{
  "encoder_mlp_ratio": 4,
  "encoder_fused_qkv": false,
  "encoder_positions": "rope",
  "text_encoder_activation": "star_relu",
  "eps": 1e-08,
  "max_precond_dim": 1024,
  "adamw_weight_decay_other_params": 0.05
}
Rows from block 3 of the image encoder of a small contrastive image-text model, named by matrix and row number. Rows with one number within an expert belong to one neuron, the router's apart. Each number is 500 + 40 x the weight over its row's rms, rounded and kept within 0 to 999. All counts start at 0. Numbers have three digits each. After the name is the row's rms in percent of the matrix's.
Before each expert's rows are labels from the 100 images, of 14976, where the router gives the expert most weight on average: "strongest on" is what is common among them. Only what is clearly more common there than usual is listed. The data: rendered scenes of toy objects such as cars, trees, mugs and chairs.
# router: router (encoder.blocks.3.mlp.router.weight, 8x256, trained with AdamW), inputs 0-255
# up: expert up (encoder.blocks.3.mlp.up, 8x256x256), inputs 0-255
# down: expert down (encoder.blocks.3.mlp.down, 8x256x256, transposed), outputs 0-255

# expert 3
strongest on: count: three; pink object
router.3 108:477492536553512398519535506474487499561567505531481518511499447539479461554561531531463504534539432512516486424545449467596459455516446448480430462552514472639494469529477513476476512499539480523517497465556517529416516601422494494486416539543547529481495532475549518555513534464560486431479534515448480463499482449496571514494410493515560544417525459460541545610554518505460587502530555531500525566486453545560551556551525492493486568500491467522495494495533503419434509453532477475507458472562493461521557494500449498490545511526518549542543517535504464492475559503495454529449435509518438507508595492455488518491539462491475518506443553540462469516522490474473496555505495496519513484549474444468536541502525469446472471428473512499511495493480515529416455499492455
up.2 089:554540470480539504481500494501557484504522574445487467453507502458558494548391549484576544520484469507516522465513438591443518477534503449487523497517502531551521455464482542549447565507514520528547504446485483521445510546551553494496558505462469544477557459519545486505514423614494498534473493518510508529527543480513382518432553572482472508531506533486526464465507505435561469475460483511404463499495473463493502438470495485497476500509521515495570504456521488577625510426501521493503500517454540449446399512511495498466491510572482407439557452554543556458502480517483492434548516428494488458585447539589507554517484524458503510509520471499475457448462553505481473477502514434545535551525448534516526490481503538446457485515539442520523489555450522453541469446479552
down.2 094:578508496530553482549520448516516579482505495558459530432488468500496534525501558527447480505484549560542495522514532484481563490463460509542530471578414467487488478493421472554593432519506524459473491491508475493473507486535503485515509524492515454515487553608505479450501477479508473540483523400517505470543455465518519467502485493513484505494533448505508478470517469427474529506503505405500517478433499587527436526501478500504504483540559491518503505427572561506477556494489447514513535549584524550486422496502445442515506481379528532507484544455630513593538450542491513552535540545491523528416530487508460420502526442497532540521415519419519558528485512492493515519502419568447525412474492449510467463522498491498528534464559513515539434503553556455524536493528446
up.3 118:440526448526561456472494505532494451577453504548530509555542521482500488461448422538443558489417521439525505560466425494494561536482476471476503561466536511518425488493476485470514492482527515481413527506480564419501498546396526437502539503543516475521355461435512514502505549482475483492543501436501422482446563555536487489506398515507505550493421540514512512521485518567493508454553533435511523524524483537483495520540472471477505513458543528467530445424523506491486509459482515535455580414492469449514506516470446507530517459547488521540448469550478455577461505502577463416454530540508547526505471485429528515526575541468471497511540511534466533518459479580407507527437512501495508523573464490518491506477537505537449473492537517496536556529480524514422481559551487
down.3 111:524509509528406572476523464577492472503504599499461533443511497496522457522495533469517458440569513470542531446470501499506416463496460541527543508493571537539487488542486498510423492549556491517452469500572445501497568458529506489446508418471522537520533493530531529556455512476520489487480564639437499477440454365518472525445554539498594446447560489483528438493549511543457433484503512469531565554501485540512473484452486547553508517527541485480489521593453477467489549497464487472502422563583539469522566555428468526495554468472495483503518512440475516505478524480500502447514463532478452529515533452462434465492481451499483491464453387514514497501532495464511445578496490526499496432489507466519512480466567485459485506480506521493446428504552458453503485536470520
up.4 108:524429544506495518495456474458508545499425500448517507457491464521578498491525445496520523567511505431536446480512546491567516493463507537464494500467548480536424527530482462473555514523575505503470430427475545479452610523521470519452545480443457485483513519458528570502472486508499421494554563508462564439513510563502513516476465466525457520541470541445479460479653512482469490510466487500508470439462485562507463433448516493522487437483560515471493554558563446507477515596511489514541558464510455482495494469471500428501538459435446517507471463534515441464512539548517470542507500502486506466531429449481494452504486533468476475535477537532452575407608504476517529531422530582464516587496568481484529474524475504472461542448537518521456490567453546526542484542539476
down.4 104:471523468445450462552585572582508445512580526496518520562422496430362533468535518536522443440485482541550551579502436516427520514505494475530508547511520514494447499533529539499474511449454481409500452568533454506514466441486539504567508491548533499501513546479499501425527477446493489550575471522567475527503515466527546476489539519535586555472508475481579406494470474510508480444486547499489539527493514419515484549529552475526571526562521502558457502456472543447521524473530473500463492539571523467473457508542476515501439488611472447487535513529510531479430550479487458475461505447481449522481497521508470569526587480573471456535461466468457475604458501519535476526601512446512472523478485529518514519490483501498485483510479508535491527538523492438445496481474491
up.5 099:500520582474508486466509513512453471503551482519494491516484480522457530385495553404498515484487513518437500494526513610493505524433505517504491456448508487410509559570558483577545580461428514509480447500495466544483420427462414517451494418578456414535495445500534529505492520487431471466489467476508535550536481497513465477446431430494488476505487487533534457444535459437554465497523466489461546549445500468431450536420560470553561439554502550527521531503531449523491557504486493489520521472528510469454543542518561467482508432496552513497465524496477444500524524512513480460503536413461514436516449512523520513513495456532472486498502553460478549468487537499546461464515455512410528535463541484467594473520445520508503478542480533570515569477427448528434550510495524
down.5 103:488558537509439418480511425526523524549448464435429456454514606494535494558462454513515528455479415505443523469455588484398510485539524452551493502532533482523480570543493451441470458512480511479518553447535541522479436515581501463520549528463538538479471477469488515451450520528477497537509504500514548502485502488485473542546545490486453522468551518485506516533518382594539470484492443500473511466486526454535503532509573558494496569484462538437428475482486520452556506463540542520467608514506517488508476405526544466487465527486505465473631537463534527492582456490492467559431455485570488501477442469494505491432520541537466479573501491431508473538467564466513542542498545492544496516494539495536454521510499543554454504514465503448469489566536489463534484468459471
up.6 099:437489526425466495562529503476559470427481476428424504455522530489487408477553442515588464493505443547545508526500491513489507519562523526538489553460457478543534446539464510452427542547509544501472513488498587538467509414534527522520593525431493547498504603490480536511478496444542526514468508536524447493486524441484495505515495496468546528451528524552447512533475522547509485542503583461507507521502459421475533470453435562553550529526515456484589519499485479545432505555479529586507437536465462508557433466490495458491466541458490545481527479472527481524548531469491520485476526495547459560532488570496518499527498498515518485541581583553530492529442489515457538419517385498482446495488554485486454481548527548525552441573552496509432511529469502439443487532546512
down.6 099:473514455477516538495447521600504474518429515555591502556490520448549563500477473442479498562516545517519505443483535481511439488447452455471502419441574461441471511542530470479538466479521525482445462448509413511525452522470475537476500522479495499535474438550493484496541489526462489497513505559502527498502514466489464524494501452448540489535426460440570534525519435555461536472596459504531446500441562503494470504521474493461602502459490515527466517513468487538520408480435445524487504525464513463500578437537474493437531464528535458555419488467548556463450463512486589554534434476523502500520536468579530472475537498437462507475459419502508513442477453501505448439471598493487498487529424538505505526583420561505469478502461464460548461432540494527516453485522531
up.7 110:426504513515577524463467471463471472526513431491572475508422493516472469458537460466504471535482458481549451537520519452463553480487530537508508464486432446581487496504486551466421528505451510520492536530506521483538548455453526580513463536420521474476500557501476521520394467497501519426429502478518491481538482484462487451551468509487548570431533516460553492561555550422495461512533558474444508466572459504474554444509514488491542495444532499459448495548457417537488535409476519442509519504544455526468448483456463552526487481441403533495546552555492532493551477427449492463527465575510425449496546529473463502404527526531537506501526535523543544563445506494479473489439526527547574525478554486515482484512516553437468437438526554463462494498506506485437459534550462
down.7 104:520564565499468492530489474523507511487503571462520508447531455493522531457456535513522526454575467519479520503463403559444492505517508417445522528544493485478506510475467476467556411550562536467503449393500440556532467534472513495503484509480476467532603444555431469541521509550501476558512505463585502478532451491519524525519511522544469481516501419537508472495456479550488524518433456471565525592493521416482490428496473467561462461487530480521524526531515526528466490549467508545549510500602498513514483573518467469477573426452513485432420483488539520476461517458557538546549467508510535560543481473461479418513532516521541462489454414518456499538549506505418463536530537477543439439579474541531513500524429536441477567540541450462462444529490530523451509496520494

# expert 2
strongest on: ladder
router.2 094:522483456419441479564517439507534470487586505512499539495516484479504457531502445478466553517469467465444492477561515545520556422486460481514478512489473471466489510483468464518526511484505449525601512480470425467508524480545437503475471567522493550513518501513504554481428496447483491517515525457491592501534521490486507507498550515546535485541553469547462523514547547518545576428470460453474503444492439411492550456450536513533528562497499567506530472518485513512488480537433547450476470493545565493451577411544495476546532459455469462435450491548443473500566508471504488525514606451549480454531442521591526574513521537429474554506476458461476523528516466395509484499514457526442516551462445483595408489469450451441538538443471468540507453505555517473520517454537522
up.3 091:589590509471567520480487498433501525487519495467461450470398507505507513486500521454559485538521463555472503466521569523540484584500467503502479495486438493491471509519468531521510572487478531530513450502512474457461506509517575499438495585461523488521480472539440469497527507555538515526514555457453563497462545499502427484485439476442453550511442491449528478547513509461501525615525487532427488529478452470575594516519458477496519445527460472460433538526452565472480508464446527486497506431459562553525464440461490541465419529448444391494581471472493526520470530478443514499418479451459520531540532493508508549480622445533489523461501506516546527484498459500526520525547505544487465494521468609535576473517552504531509532457577469474459453511532484543496477535503560
down.3 093:494454524583436524522428487545492538533445475494497482464417488519495468504501526545511469477477442508465504457488481581452494496497588424543513483506588482464523474540485534500443447428536565438502508499441474482518537444496494493515516472558505468522499475441521476498556500525477439461464465482525461454554437552507536403503538526422499458464535566482539437508512489463463449535559513581508428530485492509532437549430509444519554530392557539477451486539459544487471492521484507459503515543497411514472526486515535504489531476492537542487446543510513550410541541478576482448522523543457507410448511537600494492552496442445439439466410466510509504516497569479498465545486452510471499531517520487517472514477532546566527462520489523466527544536449492467440535512582490
up.4 096:541519511586502592471552468493517469471546507450526571531530512460516481462489486464494530486477548482537498482505481523484502519470604501573508499487494368518550484506424496481517522432470538515508506437458550493527578540419532539583530480467490436449469440509486533454437470512453484467429442494518520524505449460520449447542458442479506490427486510508496488501476500516481459531489471428469459515521452475431438508438464448489434470440515438486539498474511495495554509474474491495476431528504516485477520455518541552620537491504482544540469401530530526492523542546492500512462511484514539566528465497431436488488560505485535558514501462513512497558492463502488481455540591485459533493479483498506473467413444426531539461457516457540443533422469561539505488623489542
down.4 099:442521555416501574455492506498510456543470437511480432478489488475482517468514531552531532561552508477481457522475507493503538463489476474471542494513563557489543480566518500560465473619520457493468532472495529489503539544507499502524472501561484461511461518529580472425508485471476507539454482459491531541522545525516512486478608548483496532465501507546430476491499501449502498478473552484454539496535596509456455479535542513487471539463525512512549547516490434500454531496482535447567505439510473478554469561467411511477492542447488558492442523486484503490509513509480507529546471541476457507530475458529577485501558477540446508484422503452532477404543541532459475467452504583458407500535572454430527452498501531499524481560529642492579528516547473435524493485510642
up.5 107:493430484507488548523568508482534495536529493494492546441484421488505511521477485464544540475487456471528534469488531517473520423535505587580421559479478444535485500558459507474500519495471481334462503520456500474419417519447533449521469518449467484517562493573502502501540518541480570526524464463510521483433465499510517464414548495496503455498520487497581506417567463509503443488509525506481450483447545532521418608486518507476522525497473504502490498481452471447507503510487534578509520498495583483516519545488542512464487508429460467519478507530510503490464487445507505506437492485599542449486455513532527497523548480403537570517480485502452442442510480567502463483476437514439452493469502502433535430502566500454482449533481485456416435554505527422525472463544572
down.5 105:462493399478509432534497474504475467564489492564523403451523407506445471433502476441507491515537499537464509475509463546531446567532475500402559499502463530409544492514523526473452465470485458556502444499454489524497543430572450474479503503518518413494502481486524517490498491522453519542450522585485486468482486514530518430580449482444491518509462486469426390559425492566475493482497441521502494555413514545459499463503459447528522437465481519486397469487559475444465522529520485490455421483542505527453540515565495480535469524529491506472424486492511517461465475486543486555469467532498532538511462485475515523512440456592537490559453530537509501505472443519460525491510538486507471538484479458535530474503425521482499584487490513475581484454542433549495597521516436
up.6 125:494533604538454521534473453548476503482526530502491490436485482507583485510568492490500455456512464540473522486521442523480469498486410420495501411535553433523531557470551582537415537543427523520563477464487514543505497468525532478421485533500500485561481607564525523509427532462458514518512511433473552448528509462480501509540441532552525538430505500463483553505476521539517508407592468488466493501520513554506488494428495533432558527494444505455475471440548537518530533498491470491482499443546447468504514464561595476539469517570501408514494552615485461534524514527506505464519496461621483521470548555492492458499489521480548479525547548394468518547530519491548470520456494467501492435510517492501543473549539457504505498448529535450509463535527522513501528552493495
down.6 113:448508487510455511591547538473438489533542469542449472542446499545415524457466598582517591489522582441571525520488495442458516531528569526510508440543465549474487494469469487437504489474560511465432514550540545474508504522410528477484456524561438489449528458456492486552525475469494443479483502589478462524507543491487496496472504494492517540507571485526549488494480469514540582425438550548521511520427517527472573488531451478552485524558494473530428549540427547494457508479497528496506481529546555482586517560565454506477514491518545548453494508518571461584513501476493500467494534538471441568562612447450503487490451430518440502471448504513489495449497506502491551495526452618512527470506444509554497545459530481484511501506482542483490571480496487498464481506524499
up.7 105:444553483464535555509508443539477509510453510527468504552496498495498499531458509532417499476515437447536547502565544545578462515521473528506513494520510540433493451462489593495470499459502495481478424500525512520557553463495537448466529531552492589503488462492502403554494517538457509594540494501569528549461486537447481391510451564518531432547586525510521440576438502513511550454536487473551526503485466485584515489569508414480480500544562473477472481515478408531516422514486533460503534484501535528456510517477528522497484471501521477463481507512524524504459543514586551507549450473453464475477510520526569497445492483581501512485509470510515569536501478533492523527477432471456475558484463431558567589570527499439425478525512481505493470492467494462448475567480380
down.7 104:513456463569449440501464562507455524448491507510515456447546497534392465473453481444532499501488466550507492513549423515432485458466496445449393491486471448479470546531498485452538516566509490549485517439563478492489529550538460546449473485484488439517517451597414537519527534493496491464508550515535483497521446477556503508480525435541534551456495543493505475478546479481517440530519504497466560502475514491507494477418436603436541484556483512415444454480479578523499520530501424511528473550537464534439535453516529474492536490526477566441498539496531509438489476520519433542476473487519522519583554449488436438478430466489512556518502449509463472438485529454403495520485590428521523547512527538503538514463500511454522501542514511509487582520487509442443510395525498
up.8 088:517513458502438493517512491518527478518511574479517499521497451465530457465540506438476503520470561469564542527468532455465497524458457557548539551478519504541504475511464528532425432558467535504467484513500513542526444508518511487535494437474444509471441487492575609450509451495553562480517546443513447541513454508488479490511503436461472578455502529433459563465558469562482566525496543463513494492528482519455524521582475482523524507486465527488468497457456376469570487538548502496499500507524547425493562554506562495552448526399507464524495452514445417429464419498460445428506572526554484535503461475528487521483481474492486481468526529521469506521469394468522485432500517433539486447498510556510502542391544552484542556479477509628501506518506448482555492523517482
down.8 091:485492508443580526491463560496490535533443428443539514402494541448488511542523423540453497491481448527499557455540539503491498509556550525533497433485482503465517487511550567455495520506613441525505554522570453556506551562502578505505553505505453437535559480496519515487548521473446488523481464556472497500533498490478599466475471532452496476434468446525505523512470450492440483481477478410455463514555523443457517527468488468553521498493481533477562480484501555443548530452501455493562556456497475510485465486480416433526565449567506554539472497470515503545472485476467487585496474509471462532481509510516467480526526542494566498436478471527505385557461518495562482478479572501455517465450500412451402440497494534406436466451512506481570493474550501518465496550496505

# expert 4
strongest on: count: one
router.4 099:556583518468488600507521536570556464547521623537451544452513489534463507471465479451520519489483501514449578477460519480544461527457452464495468517529489519446471515534530470550495493540407509504501562457558499509491498551523480516513441441468496522438487474512492513428519489607522585491519457494576527512446507451476466494511530464531592525552460560476451429506533501460527433454466534441491527494491443545488471466463548511478498509534478539506478551483513521504557472506518507532583534465436516511527502490493479447529435448489505487509469592454525524481518482560488481472502515467461492414468493536547532492485512530463481485478566601498526551492480461548524532540509462484496503452398538431529450509497553453541598460447524516495498482525523557374551534494465477
up.3 085:534451485460518489603532544424543493535494494473468439489558486497533540520512508559537566467515500494528491482544510449530522499536493476566516501480461486588486471555556441455516538558531502483446494513499526552541493494544480523534504538488520420398481498485445441522489454501558481477531520407557513523452543536477565511519497534492477541439568495552557514537467504515449480587515500400480557499507482524502530544497438536559494526619518466497567541485546614525517526525535441483537502556550453479482534555500576550460421509557573503474423450440552540458515543510584516491571474474492514539486468533555497454498519549512479458439470484541440462458480470484504556486481466532545495499500538498500542568473510504481505563475547523570458483485496464533485453462495551
down.3 092:402578548532490583395517498542489592551516507477528513514447566526473487555541513449541466510493509519516588529511488547478511528477524568511476485476478500430502485542513515450412563555473424527494563529576518528509424556493556463477547395437501539512514448523507453484484503555497521505440493485454456519570464484493574521460515518447479448543530477403437484457488485505496501426436444512527467494508492566511526491536586509492474525497477442418477472533509536573529550424482570481492490505511513554506516494495494522440515500532496459527507491553485476479393503461461485568541472513494504457462520508513526520546494518488516475548540544505448551546456530445527464479481600496493463458502486547490483476544513537482463463522418548458493528554455558490486491495422512
up.4 093:517488452525482446530528543477522462517516536505483498574549476521414521480525462503524530457515539580491541425518548504472507496548507526499523497500543420554451521511542495435503395472505469462547484544468498497519494520566520509434437423553512512482475538587498577490536520580514517466431458470501594475461494464485574493549509482472477598484477500501478558539497495481494452573491538493437490453491476488564476542495588437533444441464503531502545466467414509490496501439543504540485528428465524513470531476445600435532504471527490528539498498462475564492547529481505514465467550534518489526515484503468436446512510483516427508527490457496468547553502478470525499534521486473488433617475523508469415502491418478509448463429582503498459450481524567446494417544528479
down.4 091:499563489535486497525541460544466505497467569425484471477446521520614508552542447419515486507511438514519473517486496484508483490441476496511515461448505504423548518403502499438464561443522517469473481447473488538466533437473502499455457543452485502497481526456523425395553446527516437495493578472514417514501499499525492489476505491577529441447522516413508453487496575476438493515466445437555431580404528569507505472478524563495503566517406455543463488460504559501556473529529455452468430469509507492483459464544473555508531523492495487474430506525511497513508478514452471565530504450488535526461556501492470477575524531504520499461437487492476457465495511529527504492546497538510528440489528494503542503451510471444611517441410462451536461489506487549483504425425460
up.5 092:513515537527475507458548478468569481536546537476505470406445532501578520500534511565510526498467531562487530474539506474480555546473471557508519514524578437564512514515476384534470464575535524504564539485543459423500498474509524493491547492534533503459510477606557458466509505486449571498590453489530507460512502512529492532476565502443492479526551510528523420500556499470526556538521516620615505520428503500439453496541464446499506563537444558488505507433478569512502474470548510511481538479486497554436512521563533506528480518558498473424497510513552491526487524522529571480490553520485510500510558514487539558517455513429471496468484516497533494523466492401451472495478448520497411511525478405477550554492579510514485461475459500487551501490477534454483501437398455
down.5 097:484509504429549478454497488500477539547491464499531520506517491490494572537454581454605515508448476466592541469566517480592536468458507545494519418441441569477473533496467494457500487417580503511485493429448588493586558466556456495518465517511499499478525503422460506471441491521543484500442480498613525575453502514478558456533488501538431507480515364498460515500487484523476492501438499477403515501500524412604471481448513468477519459520507495435526470558542429491432526492451523548469485568496590500488515466447505517544475525465500562569478482492499488498441523506436499491494514474465429498500483472519480479509547468510554503500494494519526562499522471543447528488511486505492574431443508578560496540533494453476537568484499480485480528551509505525471489501521508
up.6 085:486445503516537556497469555549471459462458459499466474431527512473441525475391536506490556536494502545475530483494527519516464541523562519484540453539494510531496500481515426466542486417507474503493527493441489519549552471501462472473566472515492539512578559514539523467522403438539471498554519517543474560515539507466445461464543519427564516496488539462509491524507561574484531497444542474419573530485456448443461513466473488525439512468491547546446444576420489543490552458530518513476508484543446510527450512569441399535477455563511538507561481488517565518556476479479475526537514495530520447580551515417532478553536491490503479532471552494495440421513451438502496540441491485485436491515495439517521449457439500465444527468427506462556451421466567521463479534476542
down.6 087:564562506498475415551496450501453543476567550538531460462414464513536483519533489524543526543481520560610513453499546490511543512494497478537478554479456504451529506508529449502513577544577507505534534485467488519514491590483567486480493526510479497488499454504457426557479622497480489466428517527509540487507552547535449507459516505550546475518523499494520540492505480480524482444487472520458448548494497515555497434528426538508438505488515566526530527495515415483512519567403465437533545572499527560494556538381579532459510476453557453526508505440503558460504548587465528492504514445518489551430534507535541472485517485448488481507592479544484491552460524543513420482491446536532560561493488560554552549517475452503439465518485519518516492480498447476542501468443467
up.7 107:518497485545510464479527626453481526514490553553588508533524566467569538499487516523501520487514506545430393538474540492493437483491496442448479480475498473452476493523491445540421526447538489506548450481487484492493464490523509515487466523529516493565525497505462546437550508434444495535466385453457411547410564488508473462535529580389514488467552469510519482499589463543525426480434489529551497479538522481474459573531521544509447467530487483521549518486460531458490521536492453487451519488456502530470484479556534405501466485477486546454522470481492597456461497508559506446457507535491528519470483448504539585467530540505494518453518577525473553504503417492415532522495503519486547511498522517458398549474513479474501395457459502488542519517534512539505545485467476
down.7 103:493557510433540567479533410535551499472530465425481503479542533474418498482434497549497475453419465475499497564511502545545514564452474532445477486528496482484493500480547518481548537514486456464475500540402555540555499499537508483442513570477455573529470551482454469516524441489498479586535532523568570441571473515502527539459497427531479536498460497430533541492466471505498601573426494480474493489475521492462540486534506507529553562468463473565507450497459471543512522497548520524449466452480594538541556544572425488519474563478512456518450437505487490508506505511425529580534504544537480508517400532553495482521536483489488464514537467494525412482487561558540432498495465558481455509468470528502502431508472512421480507533479494492447427482526480433568549532488507
up.8 099:465560577532587439460458448512550506527529507457528532482515515530471489607484491545502521505535489482525494483450548506532529431530541552554551480492510530539541538476452516457575554496503513513452558500497549504509544567484478478527526570489515534447493488520522471447533561537480498592491426493509432429479444485535546509523463541478497550513516506430484490458567525487548445553466459547575512586502536523490513446503514522455501473531532492472459530483505527511556516424519533499527531547466498577465422496510450464495493528514481495527512456488528529409531397465463516489485516518532492526468541486512533488593537538585466525488575463498470499495482499527507448510484542481524519416473524532502504572641503550585532588424543532443495568515515537528459517540466493
down.8 098:574504424562501529612508551501497560511474510523397512520430508496501580437508542478526502416531450431467498455457496565497443529507492544550478560524534481464483478596472587428535558544451505511538499465513452459499406509562483516506467488475456477501509489468507478485512505522478551481554442515492495585512521568481467548469497509565470522520415451497462435427532471508531501417505511520476476517486540430550479490491602502523520493500444547469487486466432458475514528438534441548533533493574479456473508490559546496526464447472508455506545474493571546526433471524508456514490520541534478501470475507422495503448464462463544497506491551529532527515524512464494467529552489476438489533445510436505509486461524471595564495556521460562505555520465517540439520558528544

# expert 7
strongest on: count: three; light from behind the scene; black object
router.7 100:460485503582534508544493482497514523549463560506538512541490469429556509432567467487514517497558444563500448557456535458546481567482519580478480516476491539504476492569483447461499492458508482530537579534523466503476465554554507506454514541453537482519527465495500515549486558483527485550452458574465490461425503471476508599437563489506531450532521435438480470480541441508481479509524406575543462511483517497450533510470503520479439478484472550500571500506482558503525488431522545520489467493469520483440537497452509499488486519479513512487519485518458530430480441438553550579595505603498486444518468495481537449478463462483523567498518512534460491543509430536536393484553539516520477619490523518469587478517445519461428548506514418472502450451540453573509532518470518
up.3 087:483512516540462518505463533548459464484530524510495470550560514545515496455563505537483486573493529514521464517492504536494489516537530482517483499501550582490546453545530561444483467500566500523485527486519564544458500496453496518523404532560481466490516482544425424407445527468525482491509465530461526496494434594459458540467501484517462459472492472532516554546496485506428455561450524498393494461489568495573527478463510642471528480526513449497487456581456519529445526448527478556482466565452532540487534483487539576482492469451505497510546485503475532527554533490502541496545422481544513424475475520544485491521484537530527421511564564532472490514595485441546558501520441508502495566544523524519523487533473462484523580521490464419438533495530542490592493602476566
down.3 083:533548513499519526435527477498535480465557473491474499528494423468524535484493519427468472481517450520542497481521493469432505477488452578489499470555504494459513571532463440490487474504474464476550456446479487518559486500517528494490557516501510549530534438491457535522502517534497436481537557490482467522524557407535581502542522514545557498484492457421528446449465456526512464468496513415469439518492452480507539528565501409611471555365508512477578502474526492538591503493484490566524504469530521581501505432499500455562514558517478515513473433410536565539455546423474436493456534516474521467498516536431564418520517432475486513587529512432508480456490561482421449528509501546569515486518492452511582493434475510528470475474532485501505508537530476509505424456517487
up.4 091:480429459461492501490556465496595501494525456620508463573451495536538487473449572500510487554480478496512431506437563602442477543553498477524487517475507536498400443502490483522394467571545436466517534553504500507542549531387585479500489503480454519526440509467552510531457455506510461487529575484499462514558456500464530532483476516511469485562497481473530481474502478524568481474528489560414463556479507525453573552494427498554520572552525568474499549535539488485540524548548475416537515457508502401519524512498488470482491565485472477448495506436470502506521454503463439536491483586525503415493530513504503477477494433529561505479481505410467567493555547457479521473459482568437494529474481474521540493493451515450487526547531521493484473529494463506525486546488481
down.4 090:507554445498541531550538479415449476564486551486488554521553464457494555526456554432555529525504545483481484458437527456531467451469532510549528493591542505554551494521514480526486502520487549500547491485506491464517555484583540520487448519543530484532521556534484470473483503537447442544492484540424476511459571529513456556449504528456521395485487516517476555437427488473411453493487502563545497482548472451452482495502493464517495456436468538497544527442452500464515536567503495557465498519538489523502506538566541564504498488511448483493503479566555480538568574535526553406511531452569486569528439489528503557501482534487519508510560493560509456481601489454493530504482502504574505497502473478527411549428507395561554548465490508566561498465477446511541565511538504
up.5 104:494390523522499515486477475472517524449448417475532519537515529473496592517461496465439515543446553553534509504518492476514470500522581529493534535577529508429531483437533533476471500434529513519497490503543498481538531517540534502499480473545524470545537567552435436481526544453556514477512472491543566504456495513541520467584582542521547496526443505586501536519503506498531485514474464494497527546454508486477542573495457448447461504561455557586520452553508472502573501508493541517500427540429457540486544511519555540465443500505505470560467393542520516552571518506514504512472405530518488483493557483564476456449437539472512464565570480501512515496512555520545512437502451535497459469435612512578559482502455510471557502545452509471412499511532565469474527527555495
down.5 098:452507533533505516433505558487499584522520491487509570427466487506464424487491543477507503490482480467430555544496423490499576552524473526544487514527489456552512567584501520486484547531450547491436563508489486507489503519443429542513565504488492540426460456466522499483585440439451538523441483513408431496510531429523500501468474526546550519568532479525570547464393503561473489477386519461428463517492494471482538419487557561523532498496523406465497490500503531508551488509458499501485510461535501565504582451471456456513505498459503549479483523411470515489547528476484490462558489497549530450522465543451502446518425490561472488516481481470469518480471541477485519471487603518511504507502426599529486519530525510596430514510448459514459459488494507534507430478514505
up.6 091:512509567511449566482474444517519445509514526475462486445513466590523488539483550476517503475547495470512474547543465470503446454496472461500474526548502503562566441496512433542526463491478491489520576452451519568498549443443540452466534521581484530592458521525553416538504457442555490490495494523502512542515477535478515544476436559523440453461527495452459599435471513589530527460481488505521468498596429482480602490556496462525460470487500538586468520527558500468480506452453485538574432526544440475468490537531434443515508538452462480487461500493482457499524434543547495442444495538437395588533493475483478443458537469513518474449491536535551531493495568453455520463509527517516440506493466505517576547498500434456526502506544489488515470513489507474503405490477511
down.6 093:477552522521489501446550508489458485481486497499502503448520444441454482578474609516422543554553449481485485482510502599449563513447542507518512519536515474528511499494526508548494504474537504521558492526516519454542497547506533530537569519454519421514542537556526531480439519422496545460568511466503476516488532459517520521519576469489493485494524550523553533545560506542430447530510510523553479588483504507437475490456499483477493584496433467484489456501491474484483522490454475449488486576555510501502502441477497568513576407533520558509459463477546548499508599475425500478526415493506538447428505545513499643538555553537532491475547565559461479462495461409533521510498454508458472486478503546462532474566470531515502526464484494476516381489489517538461533552566478
up.7 084:462523590505442500462468502480516445488516473485494538473557530529533536466495480483532532422488510516542505531464535549561458545503552482523430481444486501528520454467592521537434537516417566488502532470528482521508499510513522493497498474476460471494500565471486536446517511452522508531461482530392524488464536490473535501484489495475486448533548520504477507447445506527548511529478468524534557546459502504469457507480521531502445521518541391445513528509470479533393456471498484451536523469453548495486572532523444542556511538510541418488584560478447493497567454539531498538516515429534499510561548528453492446503512473441533591493581527463578493513520497500536358545510528553480546471567538552567463517487439506495501538399487488504566517546468550469503489609436505
down.7 084:548407471584594514485502558538472539533518512501460466562450476562535443433526499528529479539524465547533545488544404489489548516516432514465521509521470546506496521447422538511539494496502490528482446490542495492507487538533505542488497522505509513477473433536489480548541514488468474486514465456518474511562408462508488533493503497553490547439389417498488447525487527492415507508501490476442473448512478522497530445470484529490465483534465601549471510442558493548580547562536509497502454526551466424506497548437554520492525496557471584483404442496516515445486510468490505479492498519431528436447475493542471529486531506608537434465427434532492511479531521547479605415526433488577499514487509456481504457492523491511462466496481591468485514527489448563523496488516457
up.8 096:489524496504505492563495526542527522474448490411416530493500474524605471495545516438492489476541520491466502466490517505502531490557453463490518510510528558474470548490468501542556576484537622451565508427479508554458510591580507502448445540480415503461485453493444471507533464446447457475581461512527489518561495440500451546522532521489506500522513517501506473566558487561553483475520497547531482573491552472560469541529462496529487506557457552477501485500469535449538456480505526463506466534478495444478552486511557542537459484533568508532449512470462540443413471471490605464513524493515595490482452479517537470458444470508456502521511549505462523552519490532522496506528474467553526562507521490520554536467422420579497514552492486520428541431566478434434421482565481
down.8 096:448455550528488568457520481500453491457549485489545482471491439497457474507488448507499521562499481540499549507532539571468448477450524528495499519549516485464523490506521526412531567570537495533503530523518528467538508424444436471569552533530539578455548521567438508564529490508510558506370592492483487480495578552528577421484484519518531479506596495497533478468501576482462488509495501511465558523520528508544524501536575443494526442506515524527574566473508500533507513538497562531472483577540535551473532430537496467391553493497497539512554580527474491462561513511561487548505522522511490480508551544545539498539495590550520462527504507486528477492504524494433461476477541590479472495485531586568516480517572563519522524523519519440526493549469477512462544521428561